A small image deblurring model, trained from scratch: 2.67M parameters, 203450 training examples.
Rows from block 11, named by matrix and row number. Rows with one number belong to one channel. Each number is 128 + 24 x the weight over its row's rms, rounded and kept within 0 to 255. All counts start at 0. Numbers have three digits each.
# convs0: first 3x3 conv (model.blocks.11.convs.0.weight, 96x96x3x3), inputs 0-13, a 3x3 kernel for each
# convs1: second 3x3 conv (model.blocks.11.convs.1.weight, 96x96x3x3, transposed), outputs 0-13, a 3x3 kernel for each
convs0.2:128146134131142109097130133128128128128128128128128128163146106125107046128143128155090128151184128128128128128169128116110118128122128128115175128100172150135165128128128128128109133128117089140128128128128128119128131117148147159212128137128106118128128128128088125117096173160128091188131129146128128128128128128128128128100109136125126119121110175128161068038222053128128128
convs0.3:128131118190128132154128103128128128128128128128128128174144128154071128124128090131126123129128097106119149115093128145123128128128128117128111128127137128103156135113129140128128096153128128123128139128122108133122128138136229131128128128131125105128099131128108130128096207137242163128128080128129128127128128128128128128128108128097128128121128099133116095193128107128094109
convs0.4:116128128110128128117128096128128128128128128128128128088178107128128128128128125125119121116128080095128128092161128128144100137131128107132128128128128118091135121128119139149115128128115128134144128128128128128128128098128128116143156109128128128125129128120117131128172090126128110128126068168128128128128127128128128128126189128128128113128161128082213147099092128119255128
convs0.6:128128150117118112081199124128128128128128128128128128128047130103121102128202128128118128087183099118108164116128128128121163119135101094235128117093132089183065128128128128140128099123133128111128110128128128125151096096093109166094103094128128101176102128141100128128152128124128152095128118128128127128128128128128128128098203128097126128128128128098178100128093164128139144
convs0.7:140128128160132110128102128128128128128128128128129128128149128128128143128150124128110133180184154105128128160081143128145212112128054119115104123085107148206128128128128128128141090128128128140114158119158128176050128112129089129128118109105095128090136128121128094140153125157128128128090111128128128128128128128129128128128112128128139131128209102133101128128120128128128089
convs0.8:128127125093160160081106085128128133128128128128129128137138144128151128128128106184125067140122110149123128177098128126121127128128105137101131119119115158124122144128111107150119128139128128128144128128102117142117094167148120171082171106106128099128156097128128124128097143117165208094171128097128128128128128128128128128128107116109156157128095073118067181059145148128158113
convs0.9:128128124078030112160214035128128128128128128129128128128128090085154128158080165128124128128110153128159113101169115128128128152128128135131094178128128128128136099128128131167149128117128147128114111115132126151128091110129128083018093083103187050115128168128152137102161079128128128194079179128128127128128128128128128128128152128160105128128128133109137128163039156191105171
convs0.11:148133065083171134128128128128126128128128128128128128090170095160120128134128128121128128128085129117141128128128122128127128128128113128094128128106128149164086128119150138122128100137166117128128116066128128092151120111132128128128145094128167128139160168092128145144128129139125128128143119105128128129129128129128128128128132086127128128128152128154155126169122128149128128
convs0.13:128083185128068121128140155128128128128127128128128128090128109076123173128128135160097170128128087127128128158091128162128128119128112128114113138123121128108128128115157116162133121164101128108134112175128128120157178191128109128128106085096127128128128118128128128117085165128051161188100117128128128128128128128128128128128099144120100106104073108099172176111089108128128128
convs0.15:138143153128079128117078128128128128128128128128128128119137141128128155107065145128128135118114117128130128128146128152128140131128121128108097128180079128107128115128144148128128128128157122128149128114128128143156128080128128128109128128119106068095128120132128120128128113099128128082072077068129129129128128128128128127097142107122099121089106112087142128128128118152044135
convs0.16:128139128146128170138128135126128127128128128128128128128136154128128103127088127143122116128118104135073115098128128128128128128128171128128128128119128128049128111129128139112128157128141131121137122104128069128084123123128115105128128106090121128128123104128128148128128128128126128128128088128128128127128128128128129128118133124128136125110061128100128103128128120128128172
convs0.17:128071128113112100128189107128128128129128125128128128147216093118113088116078128128144144128096094117098128096136147128149115128128151106162154136128134128128120163092128136065128124096146146130111136095149128128108128148118128159158137128128113135128121128149128137140128163128167107128118128095128128128128128128128128129117191119159121130136128128162172103169128055128114128
convs0.18:128104128158128128128103069128128128128128128128128128097151125182152134139101128128136128122128128079131128104128134128128128128128131143164124128106114073139120128112144175129128064128128128104110079169163128128099132128128148134128122128115128098128105128117128090124128111158101128176139147128128128128128128128128128128176128087137069165107128128084146127128085128114128210
convs0.19:103161119107122138073133145127128124128128128128128131168149128117111076128204116128117164068099115128110128130156183093108168128080103128165168128033128128134117117128128124136128128128134128126121129115144128140127104126109128135128128128135144102128124159101153125141116123147145103109124098128128128128128127128128128128110123124123128132128133144128143150107132128103123123
convs0.21:128119116110126145128134126128128128128128128128128128128128128146137117128086120128117128113164080128111123124107103102131134140113128098112117155147128148134089128093103085128128128128128126124082128125167128128082088099128232120128128145128128101093128094092128106154124066128163143064196090124128128128129128128128128128128112128082184128181111115122128128142088146123125140
convs0.22:151059071123128130128128199128128128128128128129128128114102128110101131128128118117128128128150128128156128128140128104104128122158102149128128116164102128115123129111136109128140116144107128145118128104115128128128158128146128124149129142114115145128117138128128128109113128118127104114128099128128128128128128128128128128131122086128128128128133109128170124114128127128128128
convs0.23:128136118128128128125143128128128128129128128129128128128122135128085092128089128110128108128136128128112128101128150128151117128161101090128128128128135124106128128112128128128128114099104128110149128128128128056135128128128116128143116128170117094169109151128139128132184128116148120098109128128128128128128128128128128128128138128128128137134128127128128128128120128067127128
convs0.24:128141117128102128128095133128128128128128128128128128131128101128128128128125128128140114072122146128139128128128127229128206051128028147128069121128157128129128100128125130144130121118128128128128128114128128128128113122128128128128123129128075128061161128128112105128101139100128128128118131128128128128129128129128128127128128144115169128128172128160101128082117133128159128
convs0.25:128096128080156118128116128128128128128128128128128128128112128102128150152122091128139128165128099137141128135108103083148148152128104091112114195126096142111156125111106133128109120178128135128127128128128142146168117128123128129128128143146131128102128089055137103143123128101128137115128103128128128128127128129128128127128128133145158175136074128107128101157086154128144094
convs0.26:128135125128091116128128128128128128128128128131128128128114157108128090150128143147107132147128128128126120128107141151125147128128160105080115103192106095166128138128125111128140144128128128115133139128128114128128128118127125128160128157128128123128120128128089142128158128128150145097138133128128128128128128128128128128105128128109123128128120142139161119086065141166204087
convs0.27:102083106128128154128164143128128128128128128129128128128140151128142119128128105128128128161102135128138128102123128112128128128128128110128099128122121128148128128110128128086140120157128200128128189144189204165145113128098128128138128128138152132128111073128154128128128134144114126143107128128128128128127129128128128128111132128113128140128131143128128154072128128128100128
convs0.28:128133119128154103128125138128128128128128128128128128107076128128158128128155146126122148158128167128128132128128134125128148133128102140110116128129128091128120108080093128128121139128128112112140128106114174128128128133123128082072120178114149090163159063128118172128128138112141128128116087126128128128128128128128128128096120128128128128127128128128128128112128128112128116
convs0.29:151076128043105112084163135128128128128128128128127128128138156128126116154104139089128136111163128118128108141142104128069128099128149100108144128132128153128142110124151128151086151109148128120129128104175113133113128128128128063108100111176121161121131112147136101128103128159147121128150087181128128128128128128128128128091128187106128120137089128091127232128176128167128087
convs0.30:128100118128128104085110140128128128128128128128128128128128128128128135128108084112115145099121123128128128128128128128142096150097159088099106128196189092152084128121128136128117135142128128119139128155121126152128128117091108106103128142146109104095128115100128100128128132134128103109093082128129128129128127128127128128128128123120128128110089111115124128118148051128181093
convs0.31:128128113046150157108108080128128134128128128128128128160110155128149177128126128128091128128128144128128128156118128129128128128140128098119121160128098148128130128171108128176122149153132128128128122117123136128159128128128128128128128115128128119162104139124116128094155118127105060094093085147129128127128128128127128128070128128099161204128128173090107174102109160125156128
convs1.2:128121128128109145128128128128125128128128128128128128128110128154152131128128088141128128127143081185128128145128128146128161128118142102093080094178128187190076101128128129128128128150146128123113128128142128106154139141117115099128128137113175146128108132103115128136128131128086128128092055198128128128128128128128127128050114151157140133131113109128091152166066203208128178
convs1.3:128170061098128128142128128128128128128128128128128128142096100128129128128115101102137136128085128128128146143129167128152128143168136094099128106128125128128128138144128128128128116084127147128092140092128152124128104128091128120066096118094126134178128177168101161128160205137140023047127045102128128128128128128128128128148157144128103128115116162146095128155113128157106081
convs1.4:147094121128175128128142128128128129128128128128128128148134137136128128103098128128133108128128134128068157129128128128135128116128128157161164102128130112103128103213128128109128156080160128128114128121121133097117108101124128105136139168127125173108128081147128217108128128122128105151111144128128128128128128128128128128139128107108185131148104121135082105136137104111042128
convs1.6:147051132128215128157141137128128128128128128128128128159128128139149128135130127128128127068093128128143128128128128139132128128168128105000124067101128128145128127128112135126128128092141117080128128122128110084145120095128129151128169132141128139128128122139128192124128120116134128128128120144128128128128128128128128128151151128121096128128144128097076125129144128125128128
convs1.7:126142128128128118128128128128128128128128128128128128097128096128146157165096095128128128194152154128128133229128128128041156126117128111021128170128128090093116136128139074162128128173128153108152094128125128175128128188094128160150137128120128128138128160118128128128120109128128145128133128128128128128128128128128128128132128128128106122140159128128117187106173169128128128
convs1.8:128128178142110155159050089128128128124128128132128128077097128152119154136128144147128136120128128146100107155111115158109115128128121126128128128128128145128128126128126128117128135088144128145109148174128150126104089151166097204156127171138128173134138128103128128121058028148111184152155146128128128128128128128128128127085118138131156128176128174134108109128128103091134160
convs1.9:146125128128128084128179128123128125128128128128128128076128048151125128202128128146157128128096147128093128128133112163128087128128138098118128116128128106128128128128150132143128128147128103138128107173128114121087135128104172128116133118107142178087128123128128129093145085173009128178128200114128128128128128128128128128139110161131128107165128101132131087129110099136128132
convs1.11:128156107108128128128102104128128128126128128128128128128128101138182128173139128128169119110153128128178111121128133136128143109128100128148121112173128146128113128128128137128128128156126128128122100131113191126128144238116128196084128128134144128099128128159097174128111109089144128128164126151128128128128128128127128128098145140059112150128174130122125129163144157105111128
convs1.13:073189128128207160121128131128128128128128128128128128209103128128144103098128143128128128128128096128065103128152128126127141128140128128145128153128085128142144120115096128074153128128137128134165167058092128130128128019128136255160128142164084154122128183130106161137128152087128255128105123078128128128128128128128128128128128128128128138120129105128128091104128175129138136
convs1.15:075154094115144177128091120128128128128128128128128128101163128168128104108099128116091128128128122122128160132131109128128133109128128127103110125087127128128153088109128128173100128149128104086128128138128128137115128108128128141128128179165123128090102128108170174125114083128113094087141128108128128128128127128127128128128136128128128097128069136095148090134047128124128175
convs1.16:113136130132128124137129138128128128128128128128128128128143130128126135121128129128091126130128134131128130117160114161053128128128128057255137060119128122132128128128073114115126133128119128128128131128128128128130128014092165091128149154112102021179128156128128128149114128128128128128128134128128128128128128128128128128122139119128128109129109128156128156128056119142128152
convs1.17:126126090128100077128164110128128128128128128128128128128175128151247188168152178117128126178196124088114128119128126121149143112130136118141140105128128086075106128109128116105125121126128128104117128128107100156129135128143158164159128128156128120128112161128128140131128131120167111123135128128128128128128128128128128128157123128128128129172162128139128181173145153188128134
convs1.18:109128128119198137101128131128128128128133128128128128241128179115128163208230194128102128104184128101128080128128129128128162128128140138128128128126103125150125128128128161128153128162138118123128120105127140133128125115128123142128157156134128085124105098128128133144133161175137169114165128197128128128128128128128128128144174121156128118128189160128128107128128167143128128
convs1.19:148177111128149202072088166129128128127128128128128128128128097094074100128142133140128137123151173128095128116132141115128142108153128128128159128128128153144151128134140126093110128128125136145138146159134128116112176122131128125128134128102126116144128184128135136121128143139128154135160128128128128128128128128128128128111122106080130147143128128115165128128126174101128118
convs1.21:153126142109122128128128128128128128128128128128128128156128121128128122128128122113160128168128184128116128166115128128128179128127128128129128048128179128128128117110080128092128128128128099128137162078134128128128094098128119112115128128128088128148140128128128128134128128108128132221128128128128128128128128128128128128128128114120069125122128128100164085172147145128128133
convs1.22:139121128090165128114118128128128128128128128128128128106128125144179170131158128133153128128095113139142128128113106121127102128128116128124141128118136116128158128128124128128117106128127128128115128128130128113128101164128167128255139143215140128128133128141089124128128128132132072128147128106128128128128128128128128128128128147128120128125131151094153128132111128128128100
convs1.23:179128128117128128128186128128128128128128128128128128124253176229196115173120149128149126109128128143133119128124115141150104101088128121128169128128140128113128133128113098128128135128098128128128127148146128148128205128092185115092150128154133140128128128128114128100200140159071128128128128128128128128128128128128128128107128119100136162186128164130142123127128128095103121
convs1.24:106125103128124126128128128123128128128128124128128128128122144128116128128128118096089128128158175121131146145100143086159101128128147128108167067128196183154046118128128128150171129133107128107115115128068128128083125102136128128074128119126126155111127128124128128128128138116128134128128128144128128128128128128128128128085128128150028113130148128128135109079118178188110029
convs1.25:125128141131095097128128128128128128128128128128128128135128136082128135128128128128171118197090154111126125135110145102146171128130128147128150063118129128128128128156128174099126128128143128130115070072128128128128090129128169128111128128128110118131128148116128128128134128138124128121125128128128128128128128128128128128170138089139128128128128133108115143217089128098145127
convs1.26:122128150140164128102128090128128128128128120128128128111154128174128156090128133128109128128122128130128150117165104076143128094141128154139148182075128134128128136136098157122128135128128128119128128167128128111128154100160095128145124151128128128166128128128128128128158128118165070104157166098128128128128128127128128128066076083140128181128157160173068106086184128128124128
convs1.27:171003128128128171123137117128128128128128128128128129096155172138154125158128105106128128128083128100151128111128139140098128119128128150140105141136123155066163120115128108178128128128133067128079035104128084128040129128128123085128117113128128172128121128128129128156164128128078050128162159140127128129128128128128128128089128135113128184128140128175109123128123166164128163
convs1.28:088188111109128170133153128128128128128128127128128128128128128075128128089186182114128107107128110076121085128110133137120146128128136117128119166128128128140128147145131122104128119128116128128118137103147136128138109108115181204070166089101078126128177212064128072125041049072118109192166146234128128128128128128128128128128191130128114146097066128121118141128105128142135141
convs1.29:128103213209251214178162071128128128128128128128128128128138159128159158184116198128124141106103145128128138120128128155133108128128128128159126101128128125125159137109112112128113104067090110119138145170144150142112163128160136151178097128128115128128128166119121131078147121083122155119181194128128128128128128128128128128088101095058159128128172161166129139126128128088095128
convs1.30:098128178118164143119128164128128128128128128128128128128128143128148111150106128103121128128118124112128128128156098128065128133128128128109142143128098127128121128128128128128128128128116128090128128115128134121138130112092128145128144128128128128123128141128127128128128135128128128136140167131128128128128128128128128128170149128073135128166082128128047057184086076128129128
convs1.31:128111147184128184128073127128128128128128128128130128125128130128104128140128128156130128108125128146111115127140126128163128121128064110128128145139132128149161128089117128128063131075116128119142128170122120116098128097123128095210108128128128126131138126106128146128159128093176131128110132158128128128128128128128128128128087127117186128128125161128143128125130128115128185